Rows from block 4 of the encoder of a small image VAE, named by matrix and row number. Rows with one number belong to one channel. Each number is 128 + 24 x the weight over its row's rms, rounded and kept within 0 to 255. All counts start at 0. Numbers have three digits each.
After each channel's rows are labels from the 100 images, of 14976, where the channel reaches its highest value: "patch colour" is the nearest of a few named colours to the mean colour under the peak. Only what is clearly more common there than usual is listed. The data: single toy objects rendered from many sides on busy backdrops.
# convs0: expand pointwise conv (encoder.blocks.4.convs.0.weight, 320x80x1x1), inputs 0-79
# convs1: depthwise 3x3 conv (encoder.blocks.4.convs.1.weight, 320x1x3x3), a 3x3 kernel
# convs2: project pointwise conv (encoder.blocks.4.convs.2.weight, 80x320x1x1, transposed), outputs 0-79

convs0.153:098126140142154123111107102124136137149185121106150134162112110123114121145101115140142114157133160156123118127135136111143174084171143131091116137133146132117109147104163155114126100108125128072134118129181148078131156119114118099202156108
convs1.153:112146117077149161116143129
convs2.153:120148121148153096155201120135176140113130135150051147161093136123114115118145160094116153151138125143144132135115123160109122125110116191136129139088123115151140163099122111124151161132120111152122097148126132119113085155098113134113097117
patch colour: white

convs0.114:157116151114129101125156109114132111100132110116128149126145144175164137179147091121138144125095102102172157150154104137107107113182142140114099114127133120165168140148126109144127149124131113129188163111088176154101125165112110123099111141
convs1.114:140124132120058126126127136
convs2.114:163116144121123104126163129113125137093078139127124143137128169146138150156138111112168145115113100108212154184151080141115092121147174140113127119139119112112181146146141090168136156126154139132138133125122144148126118145108116126100099136
patch colour: pink; white

convs0.281:131159133120149145156119185107144138130099147169133085181085120172134142111142139133083116089141106128142172116091099111132119154153137126147084132136105120130110133103123119130133140153147098093113172133084110147144130164146130115149105162
convs1.281:125117130192112122134105131
convs2.281:110157105142163086163153109142168087134127134118115113097142117083114141118158157087117133182104125177122096158109132122125135157120148162162150122141120107137148130119106125097116120089103125139155124158154169143116144110069112140159127124
patch colour: black

convs0.254:152067133100109117070167141108157131094108132113130135139129143163139134167159108100124129133137164088156133159166090141093094113159156179093142101156114078128149149104122088134133130126124142123137123124135110148102132126119150141108107124
convs1.254:100120123104068134121136124
convs2.254:167121135122131124086146166120132122100076128132127098139142136142143165150153095132131120076143152099182134206157098138122092115137143134099130110147106134088140125120135076135146157166112145102129114130132125131110094125121157130096104120
patch colour: pink

convs0.222:131108084130138125118133107143181099125123116105126100109202142153123143147080098126101087094125142138121131130169134137102131125128132147147104071112177099075131114137117142118126132155124149117102136125195138133104132108120147157141133128
convs1.222:126165171134098112130134102
convs2.222:126083055172147125105121139125099130131097105130102139118137136187163114108145115122153097132139085147081122119119152144142126115165123128137097103080117105112133143106107126101150121151116123114139142122155162141153167079109117126086120115
patch colour: yellow; green

convs0.276:137141151130143164097135123126121138122125144147102121119150114091093163112113119105136159124144093137144135108130127154113131121102125148132132072114116112143105110126134142110100139132159114115149088063113157163078143096131137111031145137
convs1.276:116131119181093127110150119
convs2.276:114129111138119113187159115114132096131119126147090136149100184120127120177081117149146162135116180110151138124101118104093135085114165139138131113115143142087151128132101136133157130092136147134110169096191153129125128119146118108097128114
patch colour: black

convs0.278:168119154091100116118124161119131124104132113140134137154152136130073125090126141078169143142122135153132128128115113160109091170081127128125138149100181152076125150133184097147137150150125094128120105163127114138166125109139117142154121097
convs1.278:128107129109063117124129125
convs2.278:188135151121097106144173121159126118084126127139096152152165149134134102140135124138172144130135109121140167150085107130141084143128133125135156125109144132125133162146160074135146165176159098086133105163120118154142120099123127115138085123
patch colour: pink

convs0.130:124141116125131115147129104142132039120104095085159127142146086147100116132101087133130121112143104162123094125142107129161126142140151119181101121130177159150130120132136117146108127170124159117123109148127098112066127135132163108137135155
convs1.130:141106130102179106142107140
convs2.130:127137101144091102152141164120130183137116140137123100096166140097159138134110118090133112111149126157131111140142119159132126127105146118053145154120073120141151124102125135150107129115105122125132142118143175133211110110110136150126123090
patch colour: blue

convs0.8:136166156122151127111132103111143102131100193147116110157179092139117112106121121096124118088106083091155145125137138125135119143073174118123169106144077119083130134128130133116138134150147087103139102088120154136131108115126129118095126152
convs1.8:138198139132120130129129130
convs2.8:133156117148103181103113112133149112128129129151160087153176139109157112121188122109155174119087085100141115122119130125132135169143124143134173115165133105128137149175155147095128128171130096081111129144107134122097138122147135096139123136
patch colour: pink

convs0.265:141127147114059066120128115104132159114089132116144116180121061146141163165110089115165127140113150150141124165153129138121119147130095137130111133142140108127146154142144115134114134123130190118149151110153138146116097077138131145119120112
convs1.265:142134154139165114091096116
convs2.265:105119084090146122082131100143143150136166156136116128096146171158114102093157111133110121134133131096141191110086139135117138139132110140090129094106108165086133126141076156113152132171143085105111170121152115123140130129120134145112130138
patch colour: blue

convs0.228:126149162137115108128118095144178120124157114172172074112145161153125120131148160131158144120061141093119131117121154135118131130142113128169160107168142156109129173136145129138118133151154079124150133118066112143110125094133127152134121138
convs1.228:120157129146187140127138116
convs2.228:125116101135122108139154157130133224127130159131113159101146151167123134125106174107134114133148119091139105135146132100124126129107149128100119130095085124121135106110137123126134126106108091167123178135153170124181103099118115137162123094
patch colour: green

convs0.117:147133119114126120146145130124147137051136072105096175130136152153154132132160091097142138109126117122133184133117144141116106082139110127107092124101119096124151149120117123096132139118127112130183133163135161175152154160128115109117093125
convs1.117:121134144111063120136116130
convs2.117:154148138127110160121155107142119124079111131134079123127147164140133095140121128121159142134132152120142162124100100132124077124127140123120124138099129157120167155135163104098144164137178127143133139139114133223142148142106115124109072144
patch colour: pink

convs0.214:175147127103138138140182143165132113101138144091129094102132118128148101152166160146102102097133123093115125112083157130103114125154129129145121129124126130148103125142127099123137220159124094129092142177141129137114128102144120171134119134
convs1.214:086083119106101126126136132
convs2.214:184156135121122149127150084179123151088108100113103100108140112128144110128106093136101129105139151130123148137094152136138096118126185108109115146095111131133106150104126083137185172072142147116121125119137145134143127106148134099097105144
patch colour: pink

convs0.252:115146150147080099151066115126118140157127169117091135122159171110111129078164098143157137116167124144127113126118115153169147160143091117103138114106173122173136140159154143131110109128126084133116113140105145135137129109118083138134130092
convs1.252:153124125155180146138151117
convs2.252:138130118118125131167156096148113108077153112124149128133132125126130102145097181096115131122109091165151126141126131110043117137130164144153129118137111124137133099115103104110151205107155147157126124137141117124107112150120134116099075138
patch colour: white

convs0.151:119115141143139114201099122128134118175093130120130114158158129126114125136127096106160143095127101145127125128147125146098167153154133132134095109134175083120091145118153125140149119095095116121188128124105137086103086151142117117110177115
convs1.151:151170142121152114149166132
convs2.151:149113121129139115111156104136138116055125108143143135118128140123138093124140111107094110106122141110146116140103101122118089119135145145108118119151125112103172116100131105158137171127114158126134101164151134186151133111081142134091041129
patch colour: pink; white

convs0.67:149111090112138096101138143120057133120138139132131126078137076094134127132082135135107145123174084115134133133153112110136102147115140140188160110102127138147152141115123113140120141147112108161143139136121171158099128145145138160069104122
convs1.67:119124125096178113099143113
convs2.67:134145114177121141120147095125141121098148097114139115168135143095109124133132133126147122103137124153151143119140122141119097138133086131046111168166150073140145122074153116139131140144112117114120150123102101150167144071113110103156098138
patch colour: black

convs0.286:122143122129083129149109122052095133125129132095142120138107122138106162109140152156151159122132129110150115150179051161151129145122128122131141121113153146153150109120108126105081113121139107177131106106129107121127124113072123143178122128
convs1.286:095103103090159127115111119
convs2.286:097162118114148146141115125103158123142142161131123149116120100158132156131139117105143118112125127179165089168170076123149125133109108113117127134117109151155178083126150139136067103156153107158143132144144115154171125120073101119121123143
patch colour: white

convs0.206:134132182128120147133130113116095113127112120147136126152113157110104121127137088101143084110120164146145139127144114158150122121168089133133134084082105093057125138157101128113136127067139146105135126133189166121148143120146141148152136117
convs1.206:157151103165102119158130115
convs2.206:119167101129127118143132145128149204126130163067111124107150110150147135150093127103093104130122109189120126127115140119127130104112193104090086135139099120143138095151138132146129120102154134121118121127133112143155116090109161077133131122
patch colour: brown

convs0.190:137172176129120135137105112129124104128119110089129161164164108161079121120134114108130118123166127100131104123151126180129133128145112116126151119116149043107143112098169124137108125189124142113151080123142126130124139147135134161144127093
convs1.190:146179142121086118119121122
convs2.190:129143182129118134127120106136136138127157112103189143115128091112134120101168130110136139111117061119129104129117107129130130118117098102131185105154113080141133136110198124076122133147138109117094128154097167132118109149121147114092133150
patch colour: brown

convs0.106:128117128117204100154169125120144110119194132125102128092141113110112157114135115135130158200100080139167114155096145109126118103126131123163137136165134150100153138112151124112144139118136160130124116116170159109087137118126109112128114130
convs1.106:114092105094161154120131141
convs2.106:155103126077077123203114153139138101098117142140160121162105153125166136124141120122100126066142164141152140160147097095117093143130140115108122144093135143145142132137116098176122138143131140108142111158137098157107153133113135108161116134
patch colour: black

convs0.309:132084132134166169138124094149141147120137129069121151145064110146123131113103052108132141085114134119132129138124110112110130181138110130139156124152169127107131124187139124165092128128158148133151135137122121139111122124114114167158135106
convs1.309:132144136129149124093076106
convs2.309:119130104170155114127137146120142083129130136123152099132170139112156104126137124106165100117151101139133112135128114143138133111085129119162132166088142176157139109129137137119117118138129080098135120171110131134064165077099089079138107145
patch colour: blue

convs0.134:124185130141127120134117095145131098123145142167123126165150087099102130142081133121137186145096128084089109141097119132146141114110104108126088135086119150144111142163172149153126101127142125145144127143181106125145131133110087144168126102
convs1.134:115141131115186158125113115
convs2.134:120156113138117146132145131126131146108155112106058125145115122131143108095113190102135104144114117126121107132129143132117146114084185185121119141085147119116105148143133117083150151128158148156124159145127172107184137130111114104092113107
patch colour: white

convs0.97:124134122128129125137133107129127071123200116134122184150127085124098122113135114126138155142135172134131124135134127088134129125162133129197132120113145129103154171166117135136083120134151143144137103109125131152085155150082148086165125146
convs1.97:126127123095171130106089114
convs2.97:112129108142142131115126099114150101122130134077144102135151093120145104158167101094107125129132120177121110125130104141105121097128118107119099150102166144148163093105151138151111131138081095089111111145157140154120134068100119105109123194
patch colour: blue

convs0.291:174103123096132121146159142140135110066137110141131119128115142154124133119136114083175096099136112172125196130109125139105089128113135127101088128106147163122132133143152115149138163121115101160174119193116137134127146147128114122119094103
convs1.291:112154126131077094123113113
convs2.291:167120132129104154128158124160104145076119154125098102131146136149121074144110105130158131127154120145126158133081114142120088124105126135122122107103134165108132163132166090125165190124164155147136148137096117173125138143136127124121068114
patch colour: grey

convs0.20:097135157154128090146080166119106101159142142115119147147157168181137135105116091115168124154139111093134142141131130110115154153133109127146102083127131164113120158141158161150129076135139127111125153123100157121122132129136127055163134121
convs1.20:153149134173105119162123145
convs2.20:158136130136155126112176118145114115064139094140133117108105128114142106142080159127108123119112113108165128146108123115082092136116170142139146121137107093132122124104115078152171208109128141129114123159153121126123129129131135114138066126
patch colour: white; pink

convs0.318:135125093124130170111093134121139136120124139118177125140135135121129119059075116160100139159122153131110119116162132102136131113093127147131098131154118172087103150111150139110102124126127201172131152096128105132130167113096088147139133132
convs1.318:114105121114091139144172151
convs2.318:115152123102155115143127138094137108140160109134154123171110116028095154114124159158100097122111140147137104110144151135129129132138088097108161148128153137141117101124083134151121137140124100130101077123149130081115097095129122153135132132
patch colour: white

convs0.277:130128103127137101148213169140144133134178152151157116129135115089134128127152115138135126148102033116162103134120118125127137147116146112112108110118134163105152188135173120123109144110148149130121115120120165110119126128147117105141130124
convs1.277:114059115126120128130132129
convs2.277:147143106096109127144092165127132116100090105187105127149159153132156130166121130124121129106108159099119102129130120067142111152144184152119071131131138134078118165124144115146120132135115157106158091140145131159130171100125109130148136117
patch colour: black

convs0.316:143123140107094149101125162126161104094145097120114108130146126182124134123135089091136148131118124141139140136124132170115099152128135092085108151102128101130151086108144125152108132158132141169205116133096132154126117138107130081088097100
convs1.316:108123106108171111110104098
convs2.316:162151126139116101117202149126113121066114178143121156133138135133108112156125119134144144129138119144134151133117093148112070119112109129134138125126151137103165120125162095106133168127111115100120147146118111177180129142128119158121064120
patch colour: blue

convs0.4:154101139114101111087172160125154114101128094133124137108081122146125137127123146116156125095142181138137118148130117127110074120143163099114121139106134066158146097117141102146120131113102111087152129164164165150147137157122129103080107133
convs1.4:127099105074156135131122130
convs2.4:193142145131102143114150163137105097081112125127139151171116137120126110110129119141123121107168146117150163154128106121131051125108146111118134148131109121116136171143158068125152167113148097091117121125115158157151113104120122137114087137
patch colour: black

convs0.144:130162159133111097173129113128120158129143120126067151152156101151118131143106110127229151121094115158117159127113112160141133151100145126125124127096155151113130111147115140173129125157160123133121145137140111135132166139146107105176124140
convs1.144:122104130085088103128106121
convs2.144:121097142133082124162129120121095137128161132158088132139157105134098109131076140137181119109119142137111138103094108155131121196055144127141177109096170135107135159154140143130112119131131112113105118127125085148149143145133112130135125105
patch colour: black

convs0.18:139150146127112129101120129125129176126141144147131145129098149119149123110146072097131108136097108103117099137098118141129135122123124149148134098104142113142120104148139130167156135193132155146076102137116221132167141145131123166090131145
convs1.18:124131175128107165122123161
convs2.18:126137168166121120093149100127176116131131099117151096130112109138127128112151139159125152130088174110133139142116144103116138123123138138164132115148163146141148171133149136100132123102154145128149121138112062129025110140114125131154137147
patch colour: blue

convs0.56:135130155134109120171146123153160112124144147094086141136138122178139118201158079104140124103116128110131179121120144133100129105175148125113085124095117102181128145125121129116139135120129109115150141170114170128087133131138115098092129145
convs1.56:141119137115060126127118127
convs2.56:137119157123090133162140106148153115123105138114095152153141139151152105170186103116184132107106117092100179104082145130095123120166164137118098140092121093164125145167137131119156142121131108139129149156136146126131126149151123112080120126
patch colour: white

convs0.103:116175143135127147086147108165151131128144138125130137161091082166154127112116136138110160118106145118136102144099116163145122087120158150118085141106149127143131091140141124136134119158143081132081097149133144101131126179099106064153120111
convs1.103:131128131078179135126135132
convs2.103:121130127172172111086153148133137112123124109138112183125125147153137107150117140137104152142108130085137127129133142111088129108155157146160140115087108157067125125191119121080159152075132134128113138107168145133089111156125135141137118140
patch colour: grey

convs0.288:124107125122129125123148121132156115131125138184122178123134097145129132178124136125104108164148150070113122124063183101089124112142148144097120123129107146136102161148170124095160127097116138106154173155123146115148138145136145127082134133
convs1.288:109102137080091118123111134
convs2.288:145134109127145151121143107160162148121115099110118160112165099114158114153143135130089118152129126114099138099101184086120128111160125120105103167125093169131090114169134115165186153101106132130131143147112143098151115108162153127082137117
patch colour: white

convs0.74:134105115123103112122127133097104109124128150096093116146108148125159123050155114060138120103122132128154145116103132132136129168093123132140139120091191131112136136157157127088113124115134076112122112117127074131101141158123098147143113101
convs1.74:146119112139087101165146146
convs2.74:145117121145118127107132145130059096127132185103116108189123175095163131134128165166137145108106120151121146126135116115110123163130148129181102141107167166120130075137121114130144148125140115099102110119133115123110145102148178149143144121
patch colour: white

convs0.261:124100088124085091166171161123155117131152130139124113171134110117123134140143098159122139153105088082153120118064089117146126138157126098110125103143147113082133198113142127131106135123141144132123103137142106101088106119147131144144123107
convs1.261:117189130151148141132112134
convs2.261:119132163151155157146117131139107137137120168081176170120132146144105116088152150109144158166175128187111148129151141139114134153108112123142161118147125180122140098112099137121151128136100098168099165130145167125133128163116129126086125129
patch colour: white

convs0.197:128105129133092130096066112125143111117104090093122147106105137170156109134122149105130125128151188137098161139137149141106137085141113153150110158095153114148098107094092112127119111160095098155127119131109095143169155092108152124143137110
convs1.197:137198123131117133130123128
convs2.197:128152124102136106106130166129122164118148147129135094103125124061127129139169126074139153081116124095145140124122115104124118182109146140108142108162150136112142137158125117083127136161079097081061125154135154137131123133116131120110124140
patch colour: black

convs0.147:131120089123104112170108129123111109120119141172136124114111152153161129114109075111148119170128130135128135124117135154098133107129139161151170152147154088118107129150122132073134131144147105132090119111152235121130136145115129117108127106
convs1.147:127121094093083120107125111
convs2.147:127075142125152128170148106124137157128135133121104159089158116121133125156143109102113117082151113149136136124135139135140130139123169094121111116128128130164123110158139125195130127113146134129042117099124102115134135124127108043120131115
patch colour: black

convs0.71:108150166145093102154096126111097119178126164127102147151153147129111138128105097135172112129155123125125115138126122139119165161152131127105094102132165095138126200126171152143132113110130088087147121143101147109095108142137089159128147106
convs1.71:134136118115177131160158151
convs2.71:147117124128144145152160148162139133085126086135143134101121123127144084147146134113100118114107121147153113147101120119107099120143131128134126127118124136134154111119110099151164200132142158158143137163142139151126063145090160118096052146
patch colour: white

convs0.241:138149104131153146069134148124154175135126143103085103194123142107093137149098104082140098120116102129130099127133147122117125129115143128126121135112146132103124111181117129161116127087109145114183128089081155121129133088115111118121130086
convs1.241:173139152153098124101139123
convs2.241:144137151162124126137120140143131103128092149153116164137090120144137114116145160153120124138106131077117125132147120113131136081132127115168146080083141111100135125145105126115138136090175140126134194137174118121077118141140076181143129149
patch colour: blue

convs0.73:150182099123141145153112146119101109106107157142133151130142114106097121136171131107111148111110121091106116131144144092111140132104160187095110156149108098105118184093124121149128134160113147087130129177174133145115150107125106138175136131
convs1.73:127137130128142136116063108
convs2.73:154118111088129147145144143161138137127111156113127182158139139122100137128088151135101140132093074095142133141137148062108105096134117104149116079097116117086116161155108099118145140136149146175159153101129110134125122174133113156136125117
patch colour: black

convs0.263:129162178128120052144139127153129100125129101150088159133142169175111119128101105111139117150105109137133128124131108155131135160165162159143125089119154167104151197148102124136146139137134158118128099159136147098122125102128121151148127135
convs1.263:124147127143193110129133126
convs2.263:106122114138154206091126127132146151129134179111140148126092125129166108129145192139102124116135159120125103129126126166147140117118061127160145134143083087129144110140117144102134139136071090116142156141149136121122105140141127106110124105
patch colour: black

convs0.96:120063110114097073110134090115160107125155117119109134119130158115119113138155149100123088164127142076103110121138122074110127103121119129112128122139080152085131101148137120134141128155146136129127130137140099132088101069134138143183128129
convs1.96:136129130191098120138127126
convs2.96:111133136130122121100108113124091147140121130117149095125137098123103124128169148148131150124153156204127100134113140143135138187120105144101123122148154127162130132083110137158086112166084103134158173136072151138139167146108140158126131148
patch colour: grey

convs0.113:134118112122129138157118137178163087132131174201086107143067115126137103150135143135136124111160146107111130115116113131138126126118105143114128104099106101164078142082143124089145148150142122140127159117110158117121121169174147153123138130
convs1.113:120117113170158088116136109
convs2.113:128136181128139129072186097155096116131128084135109131146102128103112104131154161130152150141097119132090143112094185119123140123145115129154147118179186086147104144131118123134144127065108116136156136135131129122138114122142149129142129103
patch colour: yellow

convs0.5:123129166129162149094140116123151129135106100081137127146110098094081130180131153131154114119148154114137122125117104092127123158144101105119130110161131177166147162122142129126109125139139129140196120148079068134099129121138092134148128155
convs1.5:121150103156144092116110092
convs2.5:124177137138175092125130135113124084114105105108161129133150090149146137084113114163133147149090138135119123130145111112102129099156130163164126143116207129111137110137145127151120127142100155114111104142083140122065146146112166109143122136
patch colour: blue

convs0.186:125192118137123086114128144117114142120159095124125158107072083129151120093161138167152156123150111147144125130110142153157130161140116132080124110131114132146133114145138129139137131103107132067164093101089149132149118162140099111161110093
convs1.186:113074116132170136132124131
convs2.186:110099105090098129116138099138153092149133121162115086187186140130098128151146105135126124117078142083136124135127138085112147126152173135156087148142153113096126120112093134125159128144118157109128108107129131126149095094120177111107137129
patch colour: pink

convs0.48:144105088122126150114109120123150106124144140129109112150158196166158107134113115143155146094139149105114132133157135104133133106135118185152085142096138158144115163121145126123113122130100122110162073161114126139138170056117100146132136117
convs1.48:125120130141198119125128132
convs2.48:130166130152151142157121102138080149108157146103164172090093115147081125138135146102116124120113112176134087136151120087101129127092131152118164095115110133135150144133116135084123131091110117134066132136152144127122137160136092176121136136
patch colour: black

convs0.128:097130144142114104143086144118106133169113138105094151147158157142106128110125112110184142103153072113135117138134130127131169083161100116086107081134157143131112160136140143148114103123135063119116123139106161116102123156126082124118136108
convs1.128:130136145171166144126154153
convs2.128:154113120132140149152158138169129138075130095124152131127119137127138093136129147101104121105111139166155128145115131111069102122137134140145121125130126111150141102107101088131169208124136152163134134159133112134127073128107153123094066137
patch colour: white

convs0.224:128147164131166169127117123122171113123152096120148136136115119112148113109107166145107117124141143109116082129140155122141140120145116138169169137150159096149109071057142132127114123176085163108123162098162123119145130106120158096137132142
convs1.224:085138137109082152138132130
convs2.224:129095147130141158102145085133144125111130096113162177120133117116123130109113135147096125166143100160107059135145156110121147118169102166138128124150135100126142100069103119106126125138153130141148133086148129117106139105132139123206125149
patch colour: pink

convs0.47:129157161131132104088125122100158161129119109180152107067128136151123167142146126171150143149089112089135139169132111129141132139139139119151136137166154175159158131143136124119137113112088106117152095128084123133068123108107124094135125135
convs1.47:110119096120165150111150095
convs2.47:125097183106140153140135141133138070139092089107115142174133101108107165165148103162129197118131145122164096164150127089106127141146122136140120141095142156150133106102144115145135136101135166119106123138095153111124108159113147097132123135
patch colour: pink; purple

convs0.169:111144130122147113133116135094117133175137138145130140164108157151100153105153122165121130137158166060135112143120105146134154126130115106081127109112107148108090117139156145098110115138133139079117102091111115072109098120150107121186165120
convs1.169:121142113147180094135148120
convs2.169:128113129132122147082137206122129142108139117136161114093129104116138101169117128139117115119153127167122125110153142108059122115146162105145122089170134089124115098089118129155133181131129142122135132132122109111122093140136184104100100123
patch colour: white; pink